A small self-supervised image encoder, trained from scratch.
Model: 7.97M parameters, arch swin, activation gelu_tanh, moe top_k.
Training: muon at rate 0.0092, batches of 256.
Data: trained on drawn human figures in many poses, 97500 training examples, 19.4 epochs.
Rows from block 3 of a small self-supervised image encoder, named by matrix and row number. Rows with one number within an expert belong to one neuron, the router's apart. Each number is 200 + 20 x the weight over its row's rms, rounded and kept within 0 to 999. All counts start at 0.
After each expert's rows are labels from the 100 images, of 14848, where the router gives the expert most weight on average: "responds to" is what is common among them. Only what is clearly more common there than usual is listed. The data: drawn human figures in many poses. In brackets: how many of the 100.
# router: router (model.blocks.3.mlp.router.weight, 32x128, trained with AdamW), inputs 64-127
# up: expert up (model.blocks.3.mlp.up, 32x32x128), inputs 64-127
# down: expert down (model.blocks.3.mlp.down, 32x128x32, transposed), outputs 64-127

# expert 15
router.15,213,186,212,215,192,207,195,205,174,215,186,208,193,201,177,216,219,167,198,203,176,183,182,183,224,222,188,210,206,199,206,197,167,218,231,191,171,216,217,194,187,222,210,233,183,189,217,222,158,195,210,204,191,209,221,199,180,214,200,180,206,216,203,177
up.0,200,200,205,200,211,200,200,198,200,200,200,200,198,200,200,200,200,200,200,200,191,200,200,200,200,200,200,200,200,195,200,200,200,200,205,206,200,200,200,195,200,200,200,200,200,200,200,200,208,199,200,151,196,200,213,178,188,200,200,206,200,200,203,200
down.0,200,199,258,200,200,200,200,219,200,188,198,225,190,200,190,142,171,168,200,200,200,200,200,200,200,200,183,200,206,201,187,200,200,200,166,172,128,200,200,205,200,199,171,200,200,202,200,213,261,240,195,188,201,200,203,201,167,155,201,198,200,234,200,200
up.1,200,200,174,200,200,200,200,200,200,193,200,199,199,200,200,203,158,203,200,200,200,200,200,200,200,200,200,200,200,200,199,200,200,200,201,200,200,200,200,130,200,200,200,200,200,200,200,200,200,201,200,200,232,200,291,139,200,200,200,64,200,200,245,200
down.1,200,200,152,200,200,200,200,240,200,200,200,192,231,200,211,233,188,250,200,200,206,200,200,200,200,200,220,200,199,209,200,200,200,201,301,200,204,200,200,200,200,201,145,200,200,200,200,163,201,144,200,203,200,200,174,167,169,199,201,188,200,198,218,200
up.2,200,200,199,200,200,200,200,200,200,201,200,200,199,200,200,186,207,200,200,200,197,192,200,200,200,200,200,200,200,200,200,200,200,200,154,200,200,200,200,251,200,200,200,200,200,200,200,201,19,200,200,187,200,200,200,217,198,200,200,202,200,200,200,200
down.2,200,200,199,200,200,201,200,200,200,196,200,203,204,200,189,208,201,168,200,200,205,200,200,200,200,200,214,200,219,151,200,200,200,200,78,191,162,200,200,198,200,218,196,200,200,200,200,235,276,168,200,204,191,200,195,200,203,206,192,195,200,200,190,200
up.3,200,200,200,200,200,200,200,208,200,262,200,203,200,200,200,200,204,196,200,200,201,200,200,200,200,200,202,200,200,200,199,200,200,200,242,200,200,200,200,227,200,200,200,200,200,200,200,200,223,226,200,191,195,200,193,156,200,199,200,171,200,200,197,200
down.3,200,200,203,200,200,200,200,210,200,197,200,197,138,200,200,171,205,178,200,200,198,200,200,200,200,200,196,200,201,200,200,200,200,201,215,208,144,200,200,213,200,200,171,200,200,200,200,180,201,208,200,203,197,200,227,219,200,239,191,296,200,201,206,200
up.4,200,200,197,200,200,200,200,200,200,235,200,201,176,200,200,200,180,190,200,200,200,200,200,200,200,200,201,200,158,201,198,200,200,200,245,183,200,200,200,180,200,200,200,200,200,200,200,200,177,204,200,207,199,200,206,203,193,200,200,200,200,200,194,200
down.4,200,200,184,200,200,200,200,213,200,200,200,233,244,200,202,208,178,192,200,200,227,200,200,200,200,200,203,200,199,200,197,200,200,200,210,201,169,200,200,274,200,173,212,200,200,200,200,197,130,171,200,202,209,200,205,201,200,200,185,192,200,200,229,200
up.5,200,200,198,200,204,200,200,201,200,200,200,200,226,200,197,204,198,200,200,200,224,200,200,200,200,200,200,200,200,200,200,200,200,200,191,200,200,200,200,194,200,200,200,200,200,200,200,196,200,200,200,199,208,200,200,200,204,200,200,333,200,200,196,200
down.5,200,200,199,200,199,199,201,210,200,198,200,200,197,200,210,200,185,200,200,200,226,200,200,200,200,200,240,200,200,202,200,200,200,200,216,198,211,200,200,195,200,272,195,200,200,200,200,114,201,204,200,192,178,200,249,116,199,186,199,140,200,200,236,200
up.6,200,200,201,200,202,200,200,200,200,192,200,207,201,200,200,181,202,200,200,200,193,200,200,200,200,200,201,200,200,202,198,200,200,200,59,197,200,200,200,142,200,200,200,200,200,200,200,228,72,196,200,201,199,200,155,203,211,200,200,196,200,200,154,200
down.6,200,200,276,200,200,200,200,208,200,145,200,199,256,200,218,200,200,230,200,200,196,200,200,200,200,200,190,200,137,207,200,200,200,200,199,161,235,200,200,185,200,213,191,200,200,200,200,200,205,185,200,231,201,200,126,185,147,205,170,185,200,198,198,200
up.7,200,200,198,200,200,200,200,204,200,200,200,200,202,200,200,244,194,194,200,200,200,200,200,200,200,200,191,200,201,202,200,200,200,200,200,200,200,200,200,242,200,200,200,200,200,200,200,200,250,225,200,239,190,200,151,205,104,200,200,338,200,200,120,200
down.7,200,200,199,200,194,200,200,193,200,197,200,224,267,200,202,192,194,201,200,200,200,200,200,200,200,200,201,200,200,156,200,200,200,200,322,170,234,200,200,192,200,201,196,200,200,200,200,257,213,211,200,184,188,200,179,192,244,200,198,272,200,193,193,200
responds to: black top (39)

# expert 29
router.29,224,201,206,213,201,192,180,162,188,206,215,184,166,208,211,194,211,205,196,188,169,189,178,198,219,187,213,238,202,193,208,202,197,192,198,169,220,204,200,201,196,193,222,204,192,185,216,186,155,170,232,188,238,182,186,145,186,201,236,198,220,216,256,199
up.10,200,200,0,200,200,200,200,200,200,197,200,208,199,200,200,200,200,203,200,200,289,200,200,200,200,200,200,200,200,200,200,200,200,200,209,200,200,200,200,202,200,200,179,200,200,200,200,203,206,203,200,198,212,200,200,191,207,200,200,203,200,200,200,200
down.10,201,200,92,200,209,200,198,202,200,248,200,197,211,200,169,192,161,208,200,200,231,200,200,200,200,200,225,200,186,200,191,200,200,199,89,217,200,200,200,184,200,234,281,200,200,200,200,183,207,200,200,200,193,200,189,204,205,205,183,165,200,220,187,200
up.11,200,200,200,200,200,200,200,197,200,200,200,229,183,200,200,200,201,199,200,200,198,200,200,200,200,200,194,200,196,201,200,200,200,200,224,199,200,200,200,98,200,200,200,200,200,200,200,200,199,218,200,200,192,200,203,161,205,200,200,175,200,200,312,200
down.11,200,200,212,200,200,200,200,185,200,225,200,199,232,200,202,202,211,193,200,200,217,200,200,200,200,200,278,200,184,214,200,200,200,200,75,162,209,200,200,202,200,200,191,200,200,200,200,152,220,195,200,199,182,200,203,191,198,217,199,206,200,219,138,200
up.12,200,200,201,200,195,200,200,200,200,201,200,227,160,200,200,196,203,202,200,200,218,200,200,200,200,200,214,200,200,200,172,200,200,200,199,200,200,200,200,202,200,200,200,200,200,200,200,204,204,200,200,146,216,200,172,194,213,200,200,199,200,200,224,200
down.12,200,200,218,200,200,200,200,187,198,199,198,198,222,200,214,200,209,258,200,200,197,178,200,200,200,200,221,200,200,161,207,200,200,187,218,150,207,200,200,198,200,227,229,200,200,200,200,90,196,192,200,239,253,200,216,217,152,220,198,201,200,192,131,200
up.13,200,200,209,200,200,200,200,200,200,195,200,200,200,200,190,207,202,200,200,200,200,200,200,200,200,200,195,200,200,200,200,200,200,200,66,200,200,200,200,189,200,200,200,200,200,200,200,204,201,201,200,196,229,200,202,169,217,200,200,194,200,200,187,200
down.13,200,200,196,200,203,200,200,219,200,209,200,184,165,200,277,200,187,197,200,200,151,200,200,200,200,200,199,200,202,217,201,200,200,200,201,282,208,200,200,172,200,219,209,200,200,200,200,182,216,194,200,206,169,200,215,221,209,195,177,199,200,198,201,200
up.14,200,200,197,200,200,200,200,200,200,199,200,147,170,200,200,201,190,93,200,200,200,200,200,200,200,200,174,200,200,204,200,200,200,200,326,206,200,200,200,214,200,200,202,200,200,200,200,229,231,207,200,211,196,200,211,193,200,207,200,191,200,200,180,200
down.14,200,200,199,200,200,200,200,199,200,198,200,213,192,200,179,202,200,251,200,200,224,200,200,200,200,200,201,200,277,200,200,200,200,200,338,201,197,200,200,181,200,212,180,200,200,200,200,246,194,201,200,200,200,200,198,201,195,196,214,200,200,204,226,200
up.15,200,200,137,200,191,200,200,201,200,220,200,257,200,200,200,200,198,201,200,200,257,227,200,200,200,200,235,200,200,133,200,200,200,200,313,201,200,200,200,198,200,200,195,200,200,200,200,170,199,183,200,200,195,200,203,94,200,200,200,200,200,200,197,200
down.15,200,200,166,200,207,200,200,222,200,175,200,197,199,200,204,198,203,181,200,200,202,188,200,200,200,200,273,200,242,197,198,206,200,201,146,114,204,200,200,182,200,202,209,200,200,200,200,200,200,198,200,260,221,200,183,200,180,248,244,215,200,184,187,200
up.16,200,200,219,200,196,200,200,200,200,143,200,200,195,200,200,202,254,207,200,200,196,200,200,200,200,200,200,200,200,198,200,200,200,200,230,196,200,200,200,203,200,200,200,200,200,200,200,206,198,194,200,201,336,200,200,171,183,200,199,201,200,200,200,200
down.16,200,200,201,200,200,200,200,206,200,202,200,202,163,200,222,222,230,168,200,200,115,200,200,200,200,200,275,200,178,225,199,200,200,206,104,201,208,200,200,199,200,182,232,200,200,200,200,210,235,186,200,223,187,200,210,206,204,162,198,198,200,195,179,200
up.17,200,200,228,200,201,200,200,200,200,200,200,203,203,200,199,199,199,200,200,200,157,200,200,200,200,200,198,200,216,200,200,200,200,200,229,247,200,200,200,348,200,200,200,200,200,200,200,200,243,205,200,191,169,200,197,201,230,202,164,179,200,200,268,200
down.17,200,200,198,200,208,200,200,196,200,201,200,201,201,200,201,193,203,270,200,200,200,204,200,200,200,200,158,200,248,176,197,200,200,201,201,120,197,200,200,199,200,224,159,200,200,201,200,176,195,188,200,199,221,200,200,174,186,200,187,246,200,183,85,200
responds to: white trousers (32)

# expert 27
router.27,248,206,201,205,208,190,185,213,179,203,214,213,184,203,163,204,209,172,199,206,173,216,190,168,219,206,195,211,248,182,215,226,181,203,243,192,178,193,213,198,174,216,212,219,196,215,203,216,208,203,191,204,196,209,212,196,207,222,197,197,224,222,203,211
up.10,200,200,157,200,204,200,200,203,200,200,200,199,346,200,201,192,197,201,200,200,194,200,200,200,200,200,201,200,200,200,199,200,200,200,187,218,200,200,200,198,200,200,200,200,200,200,200,201,216,202,200,196,254,200,217,202,199,200,200,187,200,200,198,200
down.10,200,200,198,200,205,201,200,219,200,219,200,242,170,200,207,170,196,200,200,200,195,200,200,200,200,200,205,200,256,204,199,200,200,199,217,138,200,200,200,203,200,193,234,200,200,200,200,213,202,213,200,200,216,200,192,132,197,201,200,245,200,180,258,200
up.11,200,200,196,200,200,200,200,200,200,157,200,225,220,200,200,193,200,214,200,200,224,200,200,200,200,200,200,200,200,199,200,200,200,200,197,202,200,200,200,212,200,200,200,200,200,200,200,200,215,200,200,207,201,200,249,138,241,200,200,168,200,200,190,200
down.11,200,200,215,200,200,200,200,213,200,197,200,195,191,200,194,201,177,144,200,200,198,199,200,200,200,200,220,200,197,199,201,200,200,201,212,194,202,200,200,207,200,204,259,200,200,200,200,159,87,200,200,195,214,200,144,191,208,220,191,200,200,202,217,200
up.12,200,200,201,200,199,201,200,200,200,180,200,315,267,200,200,200,184,200,200,200,224,200,200,200,200,200,227,200,200,200,200,200,200,200,160,301,200,200,200,223,200,200,190,200,200,200,200,200,204,201,200,246,201,200,150,178,206,200,200,215,200,200,146,200
down.12,200,200,122,200,202,200,200,205,200,201,200,201,239,200,196,221,165,195,200,200,198,200,200,200,200,200,200,200,209,201,208,200,200,200,192,231,200,200,200,201,200,215,181,200,200,200,200,192,220,231,200,198,178,200,198,104,229,198,195,169,200,198,289,200
up.13,200,200,199,200,240,200,200,179,200,201,200,200,93,200,200,190,226,150,200,200,200,200,200,200,200,200,200,200,200,242,200,200,200,200,252,201,200,200,200,202,200,200,200,200,200,200,200,201,224,240,200,211,179,200,209,201,200,203,200,198,200,200,205,200
down.13,200,200,150,200,199,200,200,231,200,155,200,201,236,200,200,210,193,216,199,200,249,199,200,200,200,200,206,200,211,202,200,194,200,200,192,177,201,200,200,200,200,199,194,200,200,200,200,200,200,200,200,169,188,200,205,184,85,200,207,201,200,200,222,200
up.14,200,200,201,200,203,200,200,200,200,129,200,200,212,200,200,214,200,202,200,200,200,200,200,200,200,200,200,200,200,199,199,200,200,199,230,196,200,200,200,206,200,200,200,200,200,200,200,200,211,200,200,225,205,200,209,145,194,200,200,200,200,200,141,200
down.14,200,200,203,200,198,195,200,233,200,150,200,205,184,200,226,206,191,202,200,200,181,199,200,200,200,200,177,200,221,200,206,200,200,200,197,184,294,200,200,205,200,218,204,200,200,200,200,193,196,201,200,242,196,200,199,120,190,200,199,190,200,175,290,200
up.15,200,200,200,200,199,200,200,200,200,70,200,147,200,200,200,200,200,203,200,200,199,200,200,200,200,200,201,200,201,200,200,200,200,200,203,206,200,200,200,202,200,200,200,200,200,200,200,204,145,204,200,201,194,200,92,250,200,194,200,219,200,200,201,200
down.15,200,200,210,200,200,200,200,194,200,187,200,178,187,200,192,159,204,197,200,200,195,200,200,200,200,200,200,200,258,199,199,200,200,180,184,201,205,200,200,197,200,202,253,200,200,200,200,147,187,227,200,197,211,200,155,265,176,207,198,168,200,209,163,200
up.16,200,200,188,200,167,200,200,200,200,199,200,197,200,200,200,263,154,139,200,200,200,198,200,200,200,200,201,200,200,200,200,200,200,200,36,139,200,200,200,207,200,200,200,200,200,200,200,199,235,201,200,185,162,200,174,234,180,201,200,198,200,200,229,200
down.16,200,200,213,200,200,200,200,197,200,169,199,205,111,200,215,209,185,169,200,200,185,200,200,200,200,200,175,200,203,211,200,200,200,200,190,184,135,200,200,198,200,211,211,200,200,200,200,305,200,204,200,159,197,200,249,191,201,202,187,183,200,200,190,200
up.17,200,200,206,200,185,200,200,200,200,213,200,191,206,200,200,160,200,199,200,200,234,200,200,200,200,200,200,200,200,200,200,200,200,200,228,194,200,200,200,198,200,200,200,200,200,200,200,200,201,294,200,200,200,200,179,199,200,199,200,200,200,200,198,200
down.17,200,200,201,200,200,199,200,216,200,229,200,210,184,200,222,201,199,193,200,200,200,188,200,200,200,200,187,200,199,125,200,200,200,200,259,200,200,200,200,197,200,177,200,200,200,200,200,260,203,229,200,213,227,200,146,202,200,200,185,176,200,195,196,200
responds to: black trousers (29)

# expert 25
router.25,231,207,202,216,213,202,189,177,187,177,198,211,156,220,230,239,218,217,197,205,200,211,198,175,206,219,198,225,194,203,188,218,190,217,203,157,226,211,206,196,181,237,209,208,199,211,222,204,236,206,187,243,154,205,216,225,209,220,217,228,207,221,157,181
up.10,200,200,217,200,156,200,200,200,200,203,200,201,336,200,200,203,199,203,200,200,200,200,200,200,200,200,173,200,185,199,216,200,200,200,201,200,200,200,200,199,200,200,200,200,200,200,200,195,167,179,200,234,213,200,201,193,212,200,200,202,200,200,163,200
down.10,200,194,211,200,199,200,190,191,200,198,200,200,200,200,198,192,201,304,200,200,184,200,200,200,200,200,170,200,212,254,185,200,200,205,207,188,156,200,200,201,200,185,161,200,200,200,200,221,202,181,200,240,200,200,192,203,194,200,199,215,200,201,264,200
up.11,200,200,200,200,200,200,200,200,200,200,200,200,217,200,200,157,200,200,200,200,191,200,200,200,200,200,201,200,200,200,198,200,200,200,199,235,200,200,200,202,200,200,200,200,200,200,200,201,199,199,200,94,213,200,200,181,203,200,200,200,200,200,159,200
down.11,204,200,210,200,202,204,200,200,200,201,200,229,197,200,247,170,200,184,200,200,170,200,200,200,200,200,176,200,169,167,200,200,200,200,216,180,168,200,200,194,200,202,134,200,200,201,200,285,201,202,200,211,186,200,221,204,233,199,200,160,200,198,200,200
up.12,200,200,198,200,185,200,200,200,200,200,200,199,190,200,200,415,196,200,200,200,200,200,200,200,200,200,203,200,200,200,200,200,200,200,232,198,200,200,200,213,200,200,200,200,200,200,200,200,199,201,200,199,184,200,195,198,183,200,200,196,200,200,213,200
down.12,200,200,181,200,190,200,200,204,200,200,200,226,230,200,197,148,190,202,200,200,209,200,200,200,200,200,237,200,201,160,199,200,200,200,100,193,186,200,200,225,200,217,175,200,200,200,200,260,221,200,200,222,213,200,205,176,198,197,208,197,200,197,185,200
up.13,200,200,199,200,200,200,200,199,200,180,200,196,200,200,200,199,205,203,200,200,187,200,200,200,200,200,201,200,199,198,200,200,200,200,330,212,200,200,200,136,200,200,200,200,200,200,200,200,208,200,200,201,150,200,194,217,200,199,200,193,200,200,163,200
down.13,200,200,203,200,200,198,200,219,200,193,200,169,199,200,190,189,222,200,199,200,163,200,200,200,200,200,264,200,289,219,201,200,200,199,203,198,203,200,200,239,200,201,201,200,200,200,200,173,189,202,200,259,132,200,227,199,190,211,215,201,200,187,200,200
up.14,200,200,230,200,200,200,200,200,200,195,200,189,200,200,200,203,198,200,200,200,212,200,200,200,200,200,199,200,200,200,200,200,200,200,203,215,200,200,200,208,200,200,200,200,200,200,200,196,207,277,200,250,144,200,381,200,199,202,200,200,200,200,200,200
down.14,200,200,243,200,206,200,200,200,200,199,200,169,228,200,221,198,200,178,200,200,200,200,200,200,200,200,241,200,237,195,200,200,200,199,153,169,180,200,200,178,200,197,195,200,200,200,200,120,149,166,200,167,201,200,147,219,187,224,202,189,200,187,203,200
up.15,200,200,213,200,200,200,200,200,200,161,200,201,191,200,200,200,220,203,200,200,202,219,200,200,200,200,245,200,200,200,196,200,200,200,276,200,200,200,200,220,200,200,200,200,200,200,200,192,195,187,200,199,48,200,196,118,221,200,200,218,200,200,210,200
down.15,200,200,200,200,200,200,200,163,200,200,200,194,203,200,248,175,204,198,200,200,155,199,200,200,200,200,276,200,222,198,200,200,200,200,193,155,212,200,200,199,200,207,287,200,200,200,200,132,196,199,200,216,202,200,210,203,209,200,199,197,200,179,219,200
up.16,200,200,190,200,200,200,200,200,200,200,200,200,202,200,200,172,189,200,200,200,236,202,200,200,200,200,196,200,200,200,200,200,200,200,203,197,200,200,200,200,200,200,200,200,200,200,200,200,207,196,200,235,182,200,201,198,294,200,200,200,200,200,205,200
down.16,200,200,190,200,188,200,200,186,200,220,200,206,216,200,257,199,187,218,200,200,191,200,200,200,200,200,200,200,192,152,198,200,200,200,148,196,138,200,200,243,200,200,115,200,200,200,200,270,208,210,201,201,198,200,227,208,175,199,206,186,200,206,232,200
up.17,200,200,200,200,200,189,200,200,200,200,200,193,201,200,200,198,198,209,200,200,203,200,200,200,200,200,200,200,200,174,200,200,200,200,296,211,200,200,200,363,200,200,200,200,200,200,200,200,199,202,200,192,196,200,208,203,200,200,200,176,200,200,189,200
down.17,200,200,191,200,202,200,200,200,200,197,200,187,201,200,201,221,183,163,200,200,220,200,200,200,200,200,281,200,204,205,198,200,200,200,248,178,191,200,200,140,200,171,194,200,200,200,200,147,214,216,200,228,126,200,226,200,200,213,216,196,200,200,191,200
responds to: white trousers (30)

# expert 17
router.17,250,185,206,223,219,201,195,209,158,202,216,195,189,233,179,191,215,173,195,212,173,224,205,179,220,192,208,213,239,180,208,204,174,190,236,193,196,198,212,186,195,208,236,204,175,195,212,238,209,183,204,197,190,189,201,185,205,199,200,206,212,203,196,180
up.10,200,200,200,200,203,200,200,199,200,202,200,222,192,200,200,199,198,200,200,200,200,201,200,200,200,200,200,200,200,200,200,200,200,200,131,200,200,200,200,120,200,201,200,200,200,200,200,200,198,280,200,228,201,200,203,154,195,200,200,142,200,200,316,200
down.10,200,200,199,200,201,200,195,244,199,196,200,201,209,200,200,166,194,202,200,200,201,200,200,200,200,199,206,200,199,200,200,200,200,202,278,185,201,200,200,191,200,226,145,200,200,200,200,163,231,252,200,191,201,200,193,186,189,194,219,174,200,193,216,200
up.11,200,200,249,200,199,200,200,200,200,203,200,199,199,200,200,203,202,200,200,200,189,200,200,200,200,200,193,200,200,200,200,200,200,200,206,199,200,200,200,198,200,200,200,200,200,200,200,203,178,178,200,200,173,200,200,236,192,200,200,256,200,200,70,200
down.11,200,200,208,200,205,186,200,224,200,189,200,200,211,200,202,201,171,200,200,200,157,200,200,200,200,200,202,200,229,200,201,200,200,183,200,200,200,200,200,211,200,200,199,200,200,200,200,117,232,196,200,200,181,200,200,178,217,171,214,137,200,208,230,200
up.12,200,200,216,200,184,200,200,201,200,250,200,200,249,200,200,200,198,171,200,200,200,200,200,200,200,200,207,200,200,280,200,200,200,200,131,188,200,200,200,200,200,200,200,200,200,200,200,200,318,124,200,166,201,200,103,197,202,200,200,201,200,200,193,200
down.12,200,200,200,200,200,198,200,189,200,197,200,231,195,200,200,237,215,132,200,200,192,200,200,200,200,200,265,200,199,178,200,200,200,200,192,198,199,200,200,245,200,228,180,200,200,200,200,247,179,281,200,198,223,200,101,156,200,200,206,179,200,200,201,200
up.13,200,200,187,200,281,200,200,200,200,221,200,202,210,200,200,199,199,200,200,200,178,200,200,200,200,200,200,200,200,177,207,200,200,200,204,201,200,200,200,207,200,200,200,200,200,200,200,200,254,200,200,212,210,200,200,216,200,200,200,213,200,200,215,200
down.13,200,200,173,200,200,200,200,200,200,182,200,177,231,200,199,199,204,219,200,200,189,200,200,200,200,200,193,200,167,126,196,200,200,205,205,172,168,200,200,157,199,204,223,200,200,200,200,305,195,220,200,200,209,200,218,186,265,200,194,228,200,226,226,200
up.14,200,200,166,200,199,200,200,200,200,200,200,200,209,200,200,190,54,200,200,200,261,200,200,200,200,200,200,200,200,200,203,200,200,200,199,212,200,200,200,160,200,200,200,200,200,200,200,200,196,265,200,202,207,200,202,172,211,200,200,201,200,200,199,200
down.14,200,200,233,200,193,211,206,224,200,233,200,191,196,200,176,146,164,168,200,200,274,200,200,200,200,200,199,200,236,145,200,200,200,200,198,208,194,200,200,184,200,201,223,200,200,200,200,166,195,188,200,200,211,200,210,173,207,200,201,173,200,202,208,200
up.15,200,200,184,200,224,200,200,200,200,209,200,201,306,200,200,201,226,200,200,200,201,200,200,200,200,200,202,200,200,200,200,200,200,200,201,206,200,200,200,197,200,200,200,200,200,200,200,204,143,235,200,213,138,200,201,236,200,200,200,84,200,200,199,200
down.15,200,200,178,200,179,195,200,226,200,236,200,192,195,200,199,260,179,204,200,200,202,200,200,200,200,200,235,200,198,200,200,200,200,200,201,277,199,200,200,194,200,183,232,200,200,200,200,190,201,186,200,177,199,200,162,247,226,179,200,186,200,198,200,200
up.16,200,200,200,200,193,200,200,199,200,262,200,199,200,200,200,282,169,192,200,200,204,200,200,200,200,200,200,200,200,200,200,200,200,200,200,201,200,200,200,203,200,200,200,200,200,200,200,200,216,180,200,195,219,200,254,253,101,200,200,212,200,200,202,200
down.16,200,200,213,200,199,200,200,200,200,195,200,178,211,200,219,156,165,280,200,200,224,200,200,200,200,200,181,200,181,170,200,200,200,200,283,215,225,200,200,237,200,204,202,200,200,200,200,212,154,205,200,205,214,200,113,200,200,198,199,238,200,200,178,200
up.17,200,200,198,200,203,200,200,203,200,209,200,198,303,200,200,188,293,200,200,200,200,200,200,200,200,200,199,200,200,200,200,200,200,200,244,199,200,200,200,183,200,200,200,200,200,200,200,200,225,168,200,197,201,200,204,153,201,200,200,219,200,200,193,200
down.17,200,200,181,200,200,198,204,170,200,185,200,221,190,200,182,200,282,209,200,200,198,200,200,200,200,200,187,200,275,196,199,205,200,200,154,212,181,200,200,208,200,121,197,200,200,200,200,283,167,202,200,207,150,200,203,185,237,219,194,164,200,201,201,200
responds to: white top (25)

# expert 22
router.22,245,182,197,198,207,199,183,202,171,201,205,199,186,220,170,200,198,183,201,188,167,203,167,172,203,204,212,201,242,173,199,216,182,199,235,185,193,194,222,190,178,224,225,201,189,215,221,217,193,200,206,211,179,213,212,195,192,197,170,191,222,212,204,190
up.0,200,200,144,200,226,200,200,200,200,195,200,201,222,200,200,197,198,200,200,200,195,178,200,200,200,200,199,200,200,200,200,200,200,200,129,200,200,200,200,207,200,200,200,200,200,200,200,293,199,355,200,203,200,200,257,176,198,200,200,197,200,200,200,200
down.0,200,200,86,200,210,199,200,236,201,162,200,174,250,200,203,199,216,190,200,200,175,187,200,200,200,200,223,200,207,170,199,200,200,200,231,180,167,200,200,188,200,200,202,200,200,200,200,186,236,179,200,193,202,200,193,246,200,198,184,170,200,200,213,200
up.1,200,193,177,200,197,200,200,200,200,203,200,192,207,200,200,198,198,200,200,200,212,200,200,200,200,200,200,200,200,197,200,200,200,200,118,236,200,200,200,200,200,200,200,200,200,200,200,204,217,237,200,201,199,200,203,280,70,200,214,201,200,200,203,200
down.1,200,200,133,200,200,200,200,172,200,180,200,186,200,200,203,200,200,202,200,206,290,200,200,200,200,200,211,200,204,209,200,200,200,200,175,189,200,200,200,141,200,228,173,200,200,200,200,202,135,170,200,228,196,200,191,189,200,194,180,203,200,196,188,200
up.2,200,200,201,200,134,200,200,200,200,201,200,200,259,200,200,168,205,200,200,200,203,200,200,200,200,200,221,200,201,200,198,200,200,200,188,215,200,200,200,200,200,200,200,200,200,200,200,200,201,307,200,204,202,200,287,193,214,200,200,257,200,200,185,200
down.2,200,200,200,200,197,172,200,194,200,211,200,200,203,200,203,283,218,243,200,200,215,200,200,200,200,200,233,200,231,180,201,200,200,200,214,205,214,200,200,166,200,237,198,200,200,200,200,103,197,198,200,211,171,200,169,198,200,240,225,117,200,234,184,200
up.3,200,200,207,200,189,200,200,203,200,199,200,132,267,200,200,158,200,193,200,200,200,200,200,200,200,200,201,200,200,201,170,200,200,200,202,200,200,200,200,245,200,200,200,200,200,200,200,210,203,300,200,189,101,200,200,259,192,200,200,194,200,200,194,200
down.3,200,200,238,200,200,201,200,189,200,214,200,199,241,200,197,200,243,182,200,200,136,200,200,200,200,200,313,200,195,200,203,200,200,200,197,206,201,200,200,195,200,210,200,200,200,200,200,196,189,136,200,183,198,200,196,194,224,202,198,189,200,234,182,200
up.4,200,200,200,200,199,200,200,200,200,213,200,171,192,200,200,175,236,191,200,200,200,200,200,200,200,200,200,200,200,202,200,200,200,200,199,198,200,200,200,349,200,200,200,200,200,200,200,146,200,218,200,220,164,200,219,236,239,200,221,241,200,200,205,200
down.4,200,200,192,200,200,211,200,211,200,189,200,215,194,200,204,225,200,276,200,200,277,200,200,200,200,200,178,200,179,209,201,200,200,200,266,143,166,200,200,204,200,200,200,200,200,200,200,130,193,153,200,200,124,200,213,202,213,238,185,194,200,200,226,200
up.5,200,200,204,200,263,204,200,200,200,199,200,201,198,200,200,215,206,191,200,200,193,200,200,200,200,200,200,200,200,200,197,200,200,200,182,200,200,200,200,201,200,200,200,200,200,200,200,203,206,166,200,118,203,200,205,227,200,200,200,200,200,200,200,200
down.5,200,200,208,200,200,199,200,260,200,200,200,221,222,200,196,214,184,215,200,200,139,201,200,200,200,200,226,200,230,199,199,200,200,200,172,200,146,200,200,200,200,193,198,200,200,200,200,249,229,164,200,207,205,200,151,150,236,175,200,229,200,198,149,200
up.6,200,200,197,200,219,200,200,203,200,201,200,201,235,200,200,139,199,200,200,200,200,199,200,200,200,200,224,200,200,200,200,200,200,200,197,200,200,200,200,197,200,200,200,200,200,200,200,200,200,205,200,185,191,200,219,195,248,200,200,198,200,200,191,200
down.6,200,200,201,200,195,203,200,209,200,249,200,180,225,200,214,225,196,193,200,200,211,200,200,200,200,200,201,200,241,193,199,200,200,198,207,238,206,200,200,205,200,200,164,200,200,200,200,210,265,201,200,232,197,200,152,204,190,231,234,225,200,189,210,200
up.7,200,200,220,200,200,200,200,201,200,200,200,200,199,200,200,200,199,199,200,200,201,200,200,200,200,200,186,200,201,206,123,200,200,200,193,187,200,200,200,190,200,200,200,200,200,200,200,209,202,186,200,199,201,200,199,200,200,200,202,206,200,200,201,200
down.7,200,200,259,200,202,190,200,200,200,186,200,199,201,200,207,200,194,213,200,200,217,200,200,200,200,200,202,200,225,186,187,200,202,200,167,217,159,200,200,156,200,234,198,200,200,200,200,254,245,168,200,172,200,200,244,126,169,226,194,150,200,199,163,200
responds to: black trousers (25)